Rows from block 3 of the audio encoder of a small contrastive audio-text model, named by matrix and row number. Rows with one number belong to one neuron. Each number is 128 + 24 x the weight over its row's rms, rounded and kept within 0 to 255. All counts start at 0.
After each neuron's rows are labels from the 100 clips, of 14848, where the neuron reaches its highest value: "top examples" is what is common among them; "peak on" is the class under the peak. Only what is clearly more common there than usual is listed. The data: melodies that start on their tonic, played by one synthesised instrument. In brackets: how many of the 100.
# fc1: first MLP up (encoder.blocks.3.ff1.fc1.weight, 512x256), inputs 86-171
# fc2: first MLP down (encoder.blocks.3.ff1.fc2.weight, 256x512, transposed), outputs 86-171

fc1.117 [142  94 143 122 136 121 145 123 152 128 161  79  89 153 129 168 103 150 114 134 145 135 138 105 133 151 115 133 119 145 127 112 123 154 122 140 111 142 124 174 111 112 157 126 182  85 129 129 137 132 141 109 149 124 168 109 124 144 154 145 113 126 119 112 154 142  90 213 198 145  96 136 139 131 101 135 152 110 148 115 149 127 129 135 152 148]
fc2.117 [133 101  82 151  73 116 153 107 125  82 102 106  99  74 110 120 154 100 113 171 125 149  88 122 122  96 141 125 130 107 153 128 133 121  97 152 158 132 123 109 129 113 132 107 118 137 108 159 142 133 147 125 119 126 126 114 139 144 110  93 121 140 123 170 123 134 157 142 102  81 157 163 132 130  90 101 103  98  97 165  98 137 156 113 112 129]
top examples: the note D# (87); square lead (62); tonic: D# (26)
peak on: D#4 (46)

fc1.166 [166 113 122 100 115 117 124 135 118 151  98 146 132 207 119 131 126 129 125  88 141 159  86  94 142 146 119 126 147 110 120 143 130 108 126 120 146 109 135 123 119 113 122 140 139 138  94  88 145 111 136 166 134 117  91  90 168 134 123 121 140 133 120 128 126 119 167 133 135 116  93 135 174 142  89 125 135 147 133 162 106 132 194 113 108  86]
fc2.166 [111 180 161 164 132 129 114 114  97 127 183  82 139 118 115 135 155  97 113 115 141  94 154 122 190 145 134 114 141 122 126 141 152 175 115 105 127 152 132 152 147 120 111 119 128 136 100 113  98 125 136 111 107 114 147 119 134 144 187 133 114 192 102 152 123 107 140 121 163 147 102 153 172  97 165  94 136 113 135 114 118 113 170 152 169 140]
top examples: bell-like (99); the note G# (66)
peak on: G#4 (58); A4 (33)

fc1.219 [ 94 153  70 123 170 103 168 126 168 172 115 108 120 132 146 141 149 137 137 145 113  98  87 108 104  62 134 137  90 103  82 136  82  94  80  87 131 117 122 108 138 106 135 119 132 159  89 103 102 140 144 148 127 108 109 112 102 137 132 115 117 142 120 132 110 120 164 144 137 115 152 122  95 128 159 123 104 102 127 120 137 120 119  86 108 102]
fc2.219 [150  92 148 141 124 114 166  79 172 130 151 106 135 123 116 152  82  77 157 136 114 144 146 149 136 106 110 172 158 162 137 125 146 155 109 134 100  72 142 109 103 140 104 115 152 106 158 103 129 130 127 149 120 130 167 128 113 154 119 174 128 153  97 126 134 116 170 138 113 127 103 145 137 132 126 127 148 117 131 130  68 121 120 119 139 109]
top examples: bell-like (97); the note E (94); tonic: E (26)
peak on: E5 (78)

fc1.465 [111 106 124 140 138 135 126 146 101 139  80 175 105 168 157 118 134 106 114 105 153  94 142 154  98 127 151 150 137 141 108 153 115 154 106  79 104 130 105 166 130 132 150 154 141 120 105 138  90 148 118 104 124 152 134 119 139 125 141 155 141  69 166 104 131  83 124 100 136 145 152 150 158 159 139 164 139 121 193 142 168 122 106 129 109 128]
fc2.465 [125 121 147 146 146 147 105  82 132 109 153 137 141  61 125  99 156 139 122 148 120  99 118 153 166 109 127 101 129 147  94 125 140 116 105 100 116 103 141 139 140 100 108 127 116 118 133 131 102  93 146 110 132 108 138 102 131 152 157  91 132 122 130 173 115 110 127 100  87 144 103 175 147 115 134 128  88 158 146 162 142 112 158 126 182 116]
top examples: bass guitar-like (59)
peak on: G#2 (27)

fc1.285 [131 116  87 144 107 143  76 126 123 133 155  99 139 142 121  98 101 147 173 112 146 124 128 137 125 100 103  90 105 131  99 121 125 124 117 114 144 118  98  89 103  90 126 121 112 136 154 151 159  84  92 120 105 132 133 166 164 171 136 109 109  95 150 143 146  96  99 130 153 142 132 158 164  95 176  92 121  80 166 102 117  99 124  80 114 120]
fc2.285 [133 133 145 147 136  74 119 115 103 122 166 126 119 100 161 147 122 172 124 135 103  98 100 115 153 150 148 151 133 141 124 150 149 120 133 151 147 133  74 132 140 149 127 121 120 120 151 151 114 174 127 155 152 139  97 147 156 127  95 126 129 130 103 134  75 104 155 104 125 140 152  93 149 129  87 142  99 119 128 111  86 113 136 195 167 111]
top examples: bass guitar-like (39)
peak on: no note (99)

fc1.128 [116 138 140 130 136 127 133 160  87 127 126 103 152  70  99  96 167 131 123  92 151 153 116 140 108 125 117 152 119 135 130 137 171 147 101 159 100 174  92 107 170 105  96 142 118  97 111 128  99 147  97 155 143  99 119 163 143 151 113 121 114 108 106 171  70 154 133 116 109 103 113 142 121 140 125  98 127 155 109 123 122 108 131 114 114 127]
fc2.128 [110 153  90 186 113 115 126 107 144 134 142 128 186 136  89 117 116 117 156 164 136  87 153 107 130 146 129  96 161  92 123  99 139 144 120  91 117  65 130 136 110 158 197 144 174  96 137 148 142 147 126 130 166 122 139 135 156 126 115 136 160 124 111  99 148 104 103 102 157 160  99 109 132 133 149 145 159 123  98 125 102 162 130 121 123 151]
top examples: the note F# (100); the note C# (67); the note G# (65)
peak on: F#5 (72)

fc1.106 [ 80 125 111 130 172 111 117  75 158 152 143 152  86 141 119 136 116 103 105  79 146 133 134 167  61 139 136 127 149 125  95 139  93 131 150  79 144 108 107  89 130 153 123 127 114 139 105 134  98 131 145 108 116 115 110 137 141  97 128  85 147 138 136 110 123 141 114 117 152 128  50 112 127 103  94 102 104  83 142 132  95 109 120 118 133 132]
fc2.106 [164 106  73  99 127 125 130  90 132 130 120 128 116 137 129  86 113 168 129 137  85 108 157 104 158 124 154 108 120 118 119 128 153 118 140 151 107 112  97 171 117 169 138 141 183 147 114 144 123 109 112 138 129 137 112 148 137 138 113 140 130  91 114 119 142  96 176 108 103 146 183 123 141 134 170 179 115 105 118  81 112 110 131 144 161 108]
top examples: the note D# (92); tonic: D# (63)
peak on: D#3 (75)

fc1.303 [128 118 128 138 119 139  87 151 143 102  96 141 108 124 134 102  75 105 120 101 164 156 125 157 126 130 118 119 127 177 172 107 145 139 159 105 114 143 133 149 119 101 112 117 120 114 124 139 122 122 122 122 160  90 123 139 113 118 109 147 186  94 150 111 117  78 141  76 118 119 193 124 126 175 149 115 144 113 112 136 132 104 166  97 161 163]
fc2.303 [139 120  96 123 137 107 122 171 113 166 112 121 119 172 143 104 159  85  89 107  81 115 152 168 118 136 129 114 135 121  55 155 120 137 148 133 136 120 124 178 113 156 133 149  97  85 153 148 100 145 142 128  94 136 131 157 128 116 116 133 141 105 144 123  83 145 166 162 111 100  91 142 176 147 127 119 113 127 117 209 150 133 120 131 127 133]
top examples: the note C (72)
peak on: C#4 (27)

fc1.116 [ 97 122 117 123 110 130 104 110 119 162 125 120 100 108 128 148 135 110 142 136 150 129 112 111 111 129 101 158 139  84 119 105 157 121 118 131 117 146 146 121 130 125 121 128 140  92 117 118  99 170 149 150  86  97 116 124  85 105  76 121 112 152 136 147 107 141 160 173 137 127  80 134 166  93 131 134 156 119 115 111 160 115  85 123 169 112]
fc2.116 [112 164 167  88 132 129 129 151 183 135 120 132 112 150 122 108 149 156 161 104 131 132 134 158 110 143 109 169 130 122 123 161 107 140 124  95 142 111 166 115 146 130 114 103 121 142 129 130 117 123 126 128 164 106 138 135 149 148 146 127 100 119 147 114 177 141 181 161 111 120 151 114 140 157 130 149 149 137 127 118 153  95 104  74 153  83]
top examples: the note D# (98)
peak on: D#5 (64)

fc1.70 [136 117 100 110 138 124 102 128 173 111 112 123 115 154 136 168 143 111 122 101 150 147 135 142  88 107 110  87  79 149 124 144 126 155 145 190  72 124 156 117 134 115 126 133 117 114 118 140  92 116 132 117 131 111 125 122 173 123 124 109 118 120 116 164 165 139 130  93  94 198 117 147 131 119  82 118  93 151 150 120 140 129  86  87 159 113]
fc2.70 [130 157 148 136 164  85 127 134 121 139 134 137 109 148 162 146 115 156  98  99 122 117 147 114 157 143 102 145 123  98  94 102 134 124  95  90 145 156 119 141 117 110  99 121 122 148 116 161 150 113 130 127 143 130 136 174 135 149 170 128 112 129 133 119  89 130  84 129 112 134 145  96 111 119 169 152 115 101 125  98  76 108 169 128  68 143]
top examples: the note F# (99); pink noise (26)
peak on: F#4 (55)

fc1.180 [119 175 207 117 137 162 126 135 144 165 143 101 137 120 134 148 108 122 133 169 107 162  85 127 104  74 136 109  97 140 121 109 111 125  89 115 107 120 121 118 116 103 115 139 140  90 122  78 136 141 115 151 118 128 104 126 113 168 148 123 123 167 156 137 118 163 158 148 115 118  84 124 160 125 140 125 153 119 151 136 145 126  96  99 128 122]
fc2.180 [115 129 118 129 104 125 104 150 147 135 117 121 120  93 127 150 123 135 128 102 145 100 138 151 131 111  65 118 118 188 117 140 118 146 165 121 163 130 113 138  90 146 125  85 108  82 115 124 118 174 106 149 128 138 138 157 108 125 124 131 121  57 164  96 133 112 145 120  90  99 137 144 118 116 103 112 102 108 111 149 122 124 111 126 149 156]
top examples: bass guitar-like (48); piano-like (25)
peak on: F#2 (44); F2 (28)

fc1.364 [133 136 148 137 154 135 106  98 133 147 160 168 141 161  99 131 147 133 130 123 126  76 149 138 126 153 123  87 101 136 111 104  85 203 148 124 109 151 103 125 107 126 111  97 127 149 129 123  80 109 124  86 124 132 114 138  96 126 126 141 122 156 132 115 121 124 152  98 178 105  75 117 114 136  92 131 135 127 130 144 132  93 116 120 132 122]
fc2.364 [ 99 121 132 144 146 159 160 147 113 166 152 111 133 107 168  98  94 144 139  89 106 158 138 127 133 168 124 110 166 119 131  87  96  81 165 103  96 116  99 144 132 122  89 116 152 131 148 157 144 143 140 135 145 122 155 118 158 111 135 122 161 163 114 138 110 100 132 157  83 169 147 158 183 109 122 113 115 154 129 109 153 119 162 131 127 108]
top examples: bass guitar-like (29); tonic: A (26)
peak on: A2 (32); A#2 (30)

fc1.25 [131 154 137  99 142 133  99 112  54 135 136 153  60 105  97 134 154 130 104 135 145 115 168 151 117 110 113  96  96 133 117 146 130 112 101  76 129 137 138 128 102  93 124 146 175 136 160 140  82 128 130 129 101 148 146 172 124 176 159 117 124 138 163 121 156 133  89  90 134 145 107 117 100 126 164 133 146 133 128  70 133 136 113 125 144 125]
fc2.25 [121 154 134 141 142 117 129 122 129  92 148 110 134 156 124 121 121 117 116 134 141 110 109 138 143 135 140 106 144 175 151  86 141  92 128 141  96 123 147 126 123 104 120  78 149 125 101 132 114 142  97 120  90 138  93 132 120 119 148 160 149  89  94 124 183 127  76 114 117  93 147 193 136 132 144  87  58  96 110 119 103 121 148 109 155 111]
top examples: the note A (84)
peak on: A4 (34)

fc1.31 [118 130 126 123 118 163 142 139 159  97 145 148 145 107 117 125 158  91  94 207 134 182 108 123 120  88 103 144  79 130 155  95 143 145 165  91 143 119  91 153 132 114 127 116 146 116 124 115 134 137 127 123 146 127 182 141 141 136 147 127 124 127 145 108 129 137 151 159 124 161  78 113 145 116  83  93 150 154  97 121 120  89 121 117 178  83]
fc2.31 [130 124  87 145  98 165 116 179 141 124 179 146 113 101 136 136 154 183 163 129  92 102 162 118 134 120 115 126 153 147 130 149  92 119  79 149 101 111 147 109 127  78 112 122 116 132 143 178 182 107 126 112 119 126  92 123 132 100 133 129 135 105 114 150 158 130  92 121 112  96 140 111 109 144 122 135 139 122 135 126 180 170 138 127 103 127]
top examples: the note D# (100); bell-like (45); tonic: D# (28)
peak on: D#5 (66)

fc1.361 [154 111  59 146  99 121 117 140 118 184 116  75 129 109 106 129  96 151 130 119 110 128  82  85 102 114 134 140 107 149 125 119 138 129 126 103 151 135 118  88 157 106 109 121 149  95 113 126 147 121 183 112 134 105 168 136 149 117 104 144 133 131 139  91  90 145  99 117 153  90 141 144  94  76 132  97 159 111  78 175  93 105 132  87  83 107]
fc2.361 [132 139 121 116  87 104 142  95 123 120 154 100 144 115 133 128 152 133 164 141 131 113 126 124 130  90 152 123 152  83 145 125 123  70 144 141 104 107 168 129 114 143 159 173 155 145 116 153 107 131 132 114 148 123 144 103  96 111 104 121 130 103 134 108  92 102 107 112 105 142 163 158 117  95 121 116 125 174 103 167 104 126 145 121 108 163]
top examples: clipping (25)
peak on: B2 (34)

fc1.272 [ 95 161 134 136  80 114 133 139 167 181 129 142 127 123 111 114  80 157 105  96 149 122 157 140 129  72 127  94 104 121  99  89 165 130 146 149 151 165 131 157 136 103  91  98 122  96 130 136 125 147 148 135 114 160 108 141  96 114 157 101 133 135 177 144 119 143 144 141 158 142 116 141  89  88 103 125 138 143 160  84 110 180 103  81 112  83]
fc2.272 [117 104 113 119 145 102 169 146 141  88 132  93 119 146 118 125 164 136 127 112 107 129 157 140 134 175 182 184 119 159 103 122 161 101 170 140 143  94 116 117 143 150 141 123  91 152 127  73 147 141 140 145 140 149 134 169 119 116 117 118 104  99  91 138 106 193 192 129 124  93 114  85 142 163  91  97 135 112 141 159 142 127 121 113 100 141]
top examples: bell-like (100); the note F (84)
peak on: F5 (43)

fc1.322 [117 114  86 130 135  51 110 103 174 135 109 113 113 138 123 127 160 163 136 110 114 158 146  98  99 190  96 133 129 162 133 160 139 109 122 119 148 104 144 142 127 139 170 123 148 123  90 124  87 130  96 131 137 125 143 120 137 106 129 138 114 131 124  59 131 148 118 127 142 115 123  87 178 153 121 102 109  96 143 184 129 101 118 115 104 135]
fc2.322 [183 145 118 133  97 110 153 163 122 118 150 155 144 102 120 137 156 123 105 120 149 101 104 125 140 144 142 123 136 105 107  98 132 132 125 116  80 107 157 146 131  91 171 151 101 153 115 164 184 135 110 148 133 144  70  74  96 150 138 108 167 103 130 123 141 134 125 101 114 117 100 157 105  97  94 150 128 137 124  89 116 111 126 150 140  95]
top examples: the note B (80); tonic: B (54)
peak on: B3 (53)

fc1.71 [145 120 153 145 115 168 176 111 126 135 125 148  96 109 135 105 119 114 128 149 168 108  93 133 132  78 131 128 139 117 147 153 158 106 150 127 114 133 174 115 104 142 117 130 158 145  90 104 182  94 126 152 113 147 170 140 122 138 118 109  85 100 141 141 137 130  75 152 159  88 183 120  44 165 132 111 137 127 148  80 108 135  76 134 128 128]
fc2.71 [148 155 115 172 149 123  80 122 112 179 143 105  88 112 129 126 123  99  98 189 125 166 118  61 129 171 177 148 125 103 106  98 116 121 129 115 115 148 139 124 136 114 118 121 134 106 127 134 141 114 149 102 134 118 134 143 105 140 110 159 126 152 136 104 146 157 120 109 128 133 134 136 100 116 120 156 146 118 106 113 142 176 167 108  74  87]
top examples: clipping (29)
peak on: G#5 (51); A5 (33)

fc1.134 [138 133  75 137 143 102 172 129  81 143 120 146 128 127  88 119 160 175 137 128 137 142 121 130 100 124 107 111 101 139 185 144 138 110 116 125 116 119 130 124 112 105 117 127 175 169 103  95 112  92 133 169 114 145 133 104 102 117 131 153 124 119  93 103 113 103 125 106 126  64 132  95 128 147 125 144 102 117 113 110 122 149 154 137 170 153]
fc2.134 [102 106 103  83  92 137 147 105 172 124 161  98  96 152 115 158 109 176 140 155 177 160 136 123 163 159 172 111 129  86 147 123 152 119 146 100 105 137 125 141 132 142 140 121 116 117 145 176 134 119 114 129 145 113 136 141 123 140 129 106  87 109 154 137  86 148  96 122 100 142 118 135 112 105 118  90 124 138 110 118  84 138 130 100  96 149]
top examples: the note C (66); bass guitar-like (44); tonic: C (30)
peak on: C3 (40); B2 (26)

fc1.273 [172 133 140  92 112 116 136 118 163 123 129 119  95 156 100 114 131 185 158 123 149 162 142  96 129 107 129 131 114  91 117 112  95 153 155 125 175 149 143 141 196 115 109 120 118  99 107 131 149 128 143 136 129 141  86 117 128 173 101 130 123 127 133  70 143 145 152 160 135 115 150  94 124 174 142 123 111 152 169 146 123 110 139 134 129 100]
fc2.273 [107 147 105 132 120 130 109 137 119 145 189 123 185 135 126 156 136 137 132 136 104 155 128  73 114 116 176 173 113 125 138 113 176  90 151 137 132 136 141 143 136 123 136 142 125 125 115 132 134 111 129 150 167 147 135 121 117 139 146 161 123 139 146 139 156 128 157 156  90 127 152 159 129 126 135 145 110 126 145 134  88 166 109 128 139 172]
top examples: the note B (100); clarinet-like (43); tonic: B (35); square lead (26)
peak on: B4 (57)

fc1.481 [128 116  92 106 110 108 119 170 111 106 141 120 118  72  95 110 146 131 120  95 171 157 184  97 106 116 139 118 125 118 150 113 146 125 154 143 118 146 161 155 143 117  78 100 129 107 140 132 139 121 122 124 102  84  96 154 152 134 109 114 153  44 112 183 151 113 146 129 127 111 146 122  97 131 138 117  81 159 139  83 118 126 136 116 102 170]
fc2.481 [120 135 133 136 124 122 108 142 122 115 107 116 120 120 128 146 114 106 157 108 134 119 139 143 139  91 138 110 110 137 112 113  97 127 146 127 105 102 105 152 144 111 168 114 141 126 101 163 132 154 132 112 133 142 195 152 127 133 112 134 127 108 139  97 142 116 114  75 119 158 155 114 140 128 137 138 130 127  86 126 113 135 148 153 106 160]
top examples: the note F# (99); the note C# (68)
peak on: F#3 (79)

fc1.351 [153 131 121 109 125 105 120 164 120  90 159 123 158 138  91 147 154 130 107 141 124 161  95 112 150 121 132 126 185 137 136 147 130 120 155  95 114 141 138 124 143 156 128 166  86 109 131 160 105 197 128 131  87 109 118 128 132 110  94 148 149 137 126 147 119 121 126 122 103 140  75 121  81 121 129 127 150 158  95  93  88 143 130  83 126 155]
fc2.351 [154 159  93 127 142 137 131 149  77 117  94 154  94 137  92  90 128  91 146  93  95 118 109 110 135 164 143 122 136 153  96 169 133 183 146 119 133 138 148 143 131 106 142 126 108 149 103 150 134 151 125 153 104 141 100  96 119 121 106 109 116 119 100 204 123 176 116 109 168 164 147 166 165  84 123 102  74 194 138 155  94 125 142 124  86 144]
top examples: the note F# (75); pink noise (40); bell-like (27)
peak on: F#4 (56)

fc1.406 [138  90 132  90 153 102 160 159 135 111 106 137  76 159 151 112 134 125 143 119 126 108  91 126 127 134 119  67 163 139 119 139 146 116 146 100  96 139 138 138 142 128 129 146 103 154 120 141 161  94 125 152 121 143  97 111 123 136 102 178  94 124 137 153 133 172 100 135 143 115 130 156 118 149 101 117 128  86 144 148 107 107 110 107 148 136]
fc2.406 [150 100 124 121 150 185  84 119 149 168 155 160  93  78 122 143 166 124 139  86 137  99 115 105 153 132  72 146 127 116 101 106 132 122 114 132 118 151 156 147 159 122 110 123 122 127 146 159  92 144 123 118 103 127 114  92 134 130  72 104 164 129 125 114  89 106 138 148 134 134  98 145 176 114 115  92 135 145 123 142 140 141 120 109 138 103]
top examples: the note C# (100); tonic: C# (57)
peak on: C#3 (89)

fc1.283 [151 110 105  94 129 131 118 122 117 116 103 129 108 122  96 142 119 145 141 161 119 106 105 121  95 112 134 124  86 111 153 119 134 118 116 170  99 153 159 115 135 122 151 153  88 158  90 167 111 131 117 124 125 114 180 131  67 110 119 160 120  99 140 145 139 135 116 155 141 107 177 141  77 160 111 136 106 110  94 158 123 117  99 155 141 163]
fc2.283 [155 120 141 105 127 142 150 121 142 108 150 132  90 103 117 115 119 151 134 194 193  96 137 130 117 105 153 137  99 103 167 100  99 129 106 108 126 117 186 154 106 168 185 137 126 163 121  89  97 109 126  97 148 124 133 105 113 116 123 168 123 147 112 153 130 124 136 117 179 106 154  98 127 117 101 116 169 128 121 164 116 117 156 150 161  92]
top examples: the note C# (79); tonic: C# (35); square lead (25)
peak on: C#4 (63); D4 (26)

fc1.206 [141 147  97 129 122 116 130 120 122 146 130 158 134 142  97 101 123 138 165 153 129 147 110 137 149 103 133 167 132 100 116  72 166 147 139  82 108 130  92 130 114 132 122 114 127 129  97 139 139 112 127 168 171 148  97 155 123 137 118 118 154 135 131 181 154 141 165  98 131  91 191  94 169 140 140  84 153 121 165 122 111 102  87  86 119 125]
fc2.206 [167 113 193 124 121 120 133 132 131  98 141  84  97 116  91 143 176 174 144 150 130 137 107  97 112  96 128 135 127 126 134 126 114 147 168 133 142 142 148  88 117 153 135 131 115 118 129 131 165 148 105 131 144  89 151 143 115 129  85 148 121 138 113 138 163 139  96 151 127  93 108 130 141 128 170 161  95 144 130 140 154 158 129 147 110 128]
top examples: the note F# (100)
peak on: no note (79)

fc1.496 [143 159 101 121 126 126 104 129 120 121 133 127 113 141 114 139 136 130 140  94 142 147 106 166 119 126 120 114 113 123 129 137 157 138  85 155 148 140 132 136 171 129 128 116 129 119 123  95 153 103 124 146 163 133 109 147 183 118 150 115 159 146 123 105 120 115  61 145 110  86 108 136 168  93 108 148 109 142 103 135 156 151 122 132 132 154]
fc2.496 [119 121 127 144 167 167 137 110 122 112 137 110 146 137  73 132 143 137 120 128 124 120 121 102 125 135 136 140 107 124 127 113 152 103 132  89 108  79 131 157  97 135 125 142 152 130 135 117 152  83 135 124 101 121 148 112 112 135  98 128 115 146 174 196 116 110 117 143 142 109 154 108 134 112 121 111 136 127 124  89 115 168 109 142 162  97]
top examples: the note F# (71); flute-like (32)
peak on: F#6 (39)

fc1.16 [172 143 163 138 127 145 129 149 119  99 162 146 109 109  82 123 106 115 120 156 151 143 129 122 100 131 129 119 162 139 153 118 124 115 107 112 102  88 118  97 131  99 102 102 106 109 116 119 126 112  99 107 144  93 106  88 159 126 128 175  97  92 172 109 119 167 105 111 109  96 148 108 148 135 124 170 126 147 120 106  70 133 120 115 129 127]
fc2.16 [127  94 142 127 139 127 103 114 153 118 131 116 156 110 108 129 104 114 136 136 107 111 153 117 124  94 141 180  79 150 131 107  94 126 121 105 108 128 155 141 139 126 140 143  92 122 141 120 143 141 137 134 131 147 120 124 158 138 123 142 112 185 170  76  97 144 141 132 101 118 166 149 135 150 138 134 146 120 162  96 168 147 128 127 140  99]
top examples: the note C# (80); the note F# (69); tonic: F# (30)
peak on: no note (100)

fc1.290 [ 92  98 113 132 155 146 121 101 123 144 117 129 136 106 150 116 128 150 131 158 152 119 118 118 156 136 102 115 141 119 117 144 129 121 151 146 115 110 149  94 122 106 150 127 144 119 135  84 131 111 118 125 115  76 155 128 151  96 148 157 153 166 160 105 147 118 165 166 160 141 173 169 150 161  90 139 113 160 133 101 135 105 139 139 145 133]
fc2.290 [ 92 136 140  71  94 109 152 156 152  95 147 126 111 149  84 116 115 112 148 148 115 155 148  70 145 115 137 102 103 131 150 107 142 130  62 115 150 105 126 135 130 132 109 143 144 137  90 162  95 122 119 104 169 129 127 144 158  86 122 138 107 127 154 129 102 133 158 103 132 118 126 105 133 118 107 102 125 108  94 145 112 124 153 108 196 144]
top examples: the note A (81); tonic: A (67); the note E (65)
peak on: A4 (48)

fc1.63 [ 87 105 170  83 152 114 140 104 125 158 180 115 141  98 133 127 120 156 140 134 114  86  77 149 113 132 118 108 121 120 137 120 108 129 107  98 112 154 149 138 130 156 116 152 159 150 134 145 150  86 132 158 119 175 162 161 148 106 103 147 154 143 120 121 164 129 126 131 166 116 119 101 142 146 102 112 139 122 124 129 146  98 104  88 155 117]
fc2.63 [136 136 127 100 119 140 139 119 159 136 125  99 139 140 114 148 152 117 100 126 100 142 111 158 129 137 123 120  71 157 153 113 132 123 150 120 134 177 137 130 110 131 141 146 119 164 126 100  78 138 136 152 150 131 117 168  87 128 140 130 128 130 124 108 153 113  91 143 154 126 149 132 143 122 116 148 133  95 137  89 110 147 156 156 126 127]
top examples: tonic: G# (32)
peak on: G#2 (31)

fc1.184 [100 108  98 150 117 107 117 110 125 156 132  88 112 146 136 106 130 123  94 142 140 142 110 127 153 151  96 113  85 123 144 159 143 149 140 126 129 151 124 129 124 129 178 122 150 115 122 128 136 150 129 136 187 145 125 152 157  73 116  92 114 105 142 136 133 103 141 125 150 104 138 156  87 124  78 145 104 149 104 113 117 109 141 139  90  90]
fc2.184 [135 118 120  98 119 114 135 120 122 142 117 101  83 122  82 137 152 143 138 150 145 139  84 125 150 120 115 151 112 171 142 116 101 100 113 102 108 122 135 145  98 127 150 161 146 120 134 135 116  71 127 137  97 115 135 115 185 166 102  96 117 116 130  72 122 165 148 142  78 137 170 107 147  72 132 124 125 122 171 115 117 108 123 129 119 143]
top examples: the note D# (75); bell-like (73); the note A# (70); tonic: D# (45)
peak on: D#4 (61)

fc1.205 [159 102  88  97 128 142 140 105 145 171  86 115 184 143 108 115 147 126 131 163 146 130 130 116 123 192  98 128 141  82 108 160 121 114 141 109 115 127 126 124 127 133 123 143 159 138 162  93  88 100  57 128 125 112 106 143 125 147 114 112 148 111 118 136 115 110 147 104 194 117 120 124 109 152 116 130 117 133 107 114  88  85  82 170 133 113]
fc2.205 [125  92 139 147  83 106 137 126 106 121 154 125 139 137 168 103 134 156 107 129 121 129 151 125 151 124 187  85 158 115  98 160 153 129 133 141 161 125 114 132 141 145 113 126 153 147 119 132 152 125 114 184 117 107 119 131 163 117 169 129  98 154 145 151 100 119 117 107 134 118 133 161 120 114 110  94 113 132 139 120 108 174 116 160 134 142]
top examples: the note B (91); tonic: B (32)
peak on: B2 (81)

fc1.225 [143 105 193 121 102 129 136 147  87 106 139 148 145  75 129  99 117 151 126  74 164 113 135 185 115 156 157 105  75  93  94 105 125 131 148 125 147 150 147 132 137 118 116 148 141 102 115 133  95 150 109 147 134  76  97 121 160 139 152 104 129 149 105 122 130 146 124 137 105 127 114 120 185 145  91 151 122 117 143 142 137 145 149 151 106 107]
fc2.225 [151 143 170 113 109 116 170 116 127 111 143 136 118  92  97 121 166 108 147  92 105 116 111 105 190 195 130 109 141 142 141 132 144 116  95  97 109 125 130 119 122 128  95 142 143 127 163 173 146 110 132 131 147 126 109  92 143 107  97 137  75 155 133 146 128 110 145  82 138 124 127 138 151 101 153 134 122 137 104 134 115 146 186  74 135 135]
top examples: the note A (100); the note E (67); staccato (56); tonic: A (46)
peak on: A4 (55)

fc1.42 [137 123 166  94 148 125 142 138 127 136 156 168 127 123  91 157  94 147 133 111 119 112 167 130 149 143 122 127 120  73 121 124 158 169 111 168  75 144 146  93 148 141 100 130 121 106 164 105 142  99 128 141 101 152 135 149 122 148 120  92 166 159 112  96 118 124 116  93 136 134 119 120 145  88 120 120 132 134 142  98 149 114 172 173 121 125]
fc2.42 [129 113 184 178 118 149 120 136 150 107 130 129 115 133 159 142 112 104  93 126 161 174  88 126 142 166  89 106 103 137 132 136 146 124 104 123 126 148 110 140 116 118 168 155 155 146 133 139 115 114 152 151 126 147 103 130 193 144 146  95 135 107 118 154 142  98  80 105 126 142 107 123 152 103 126 128 118 122  88 147 111 145 126  89 110 156]
top examples: the note A (75); vibraphone-like (29)
peak on: A4 (51)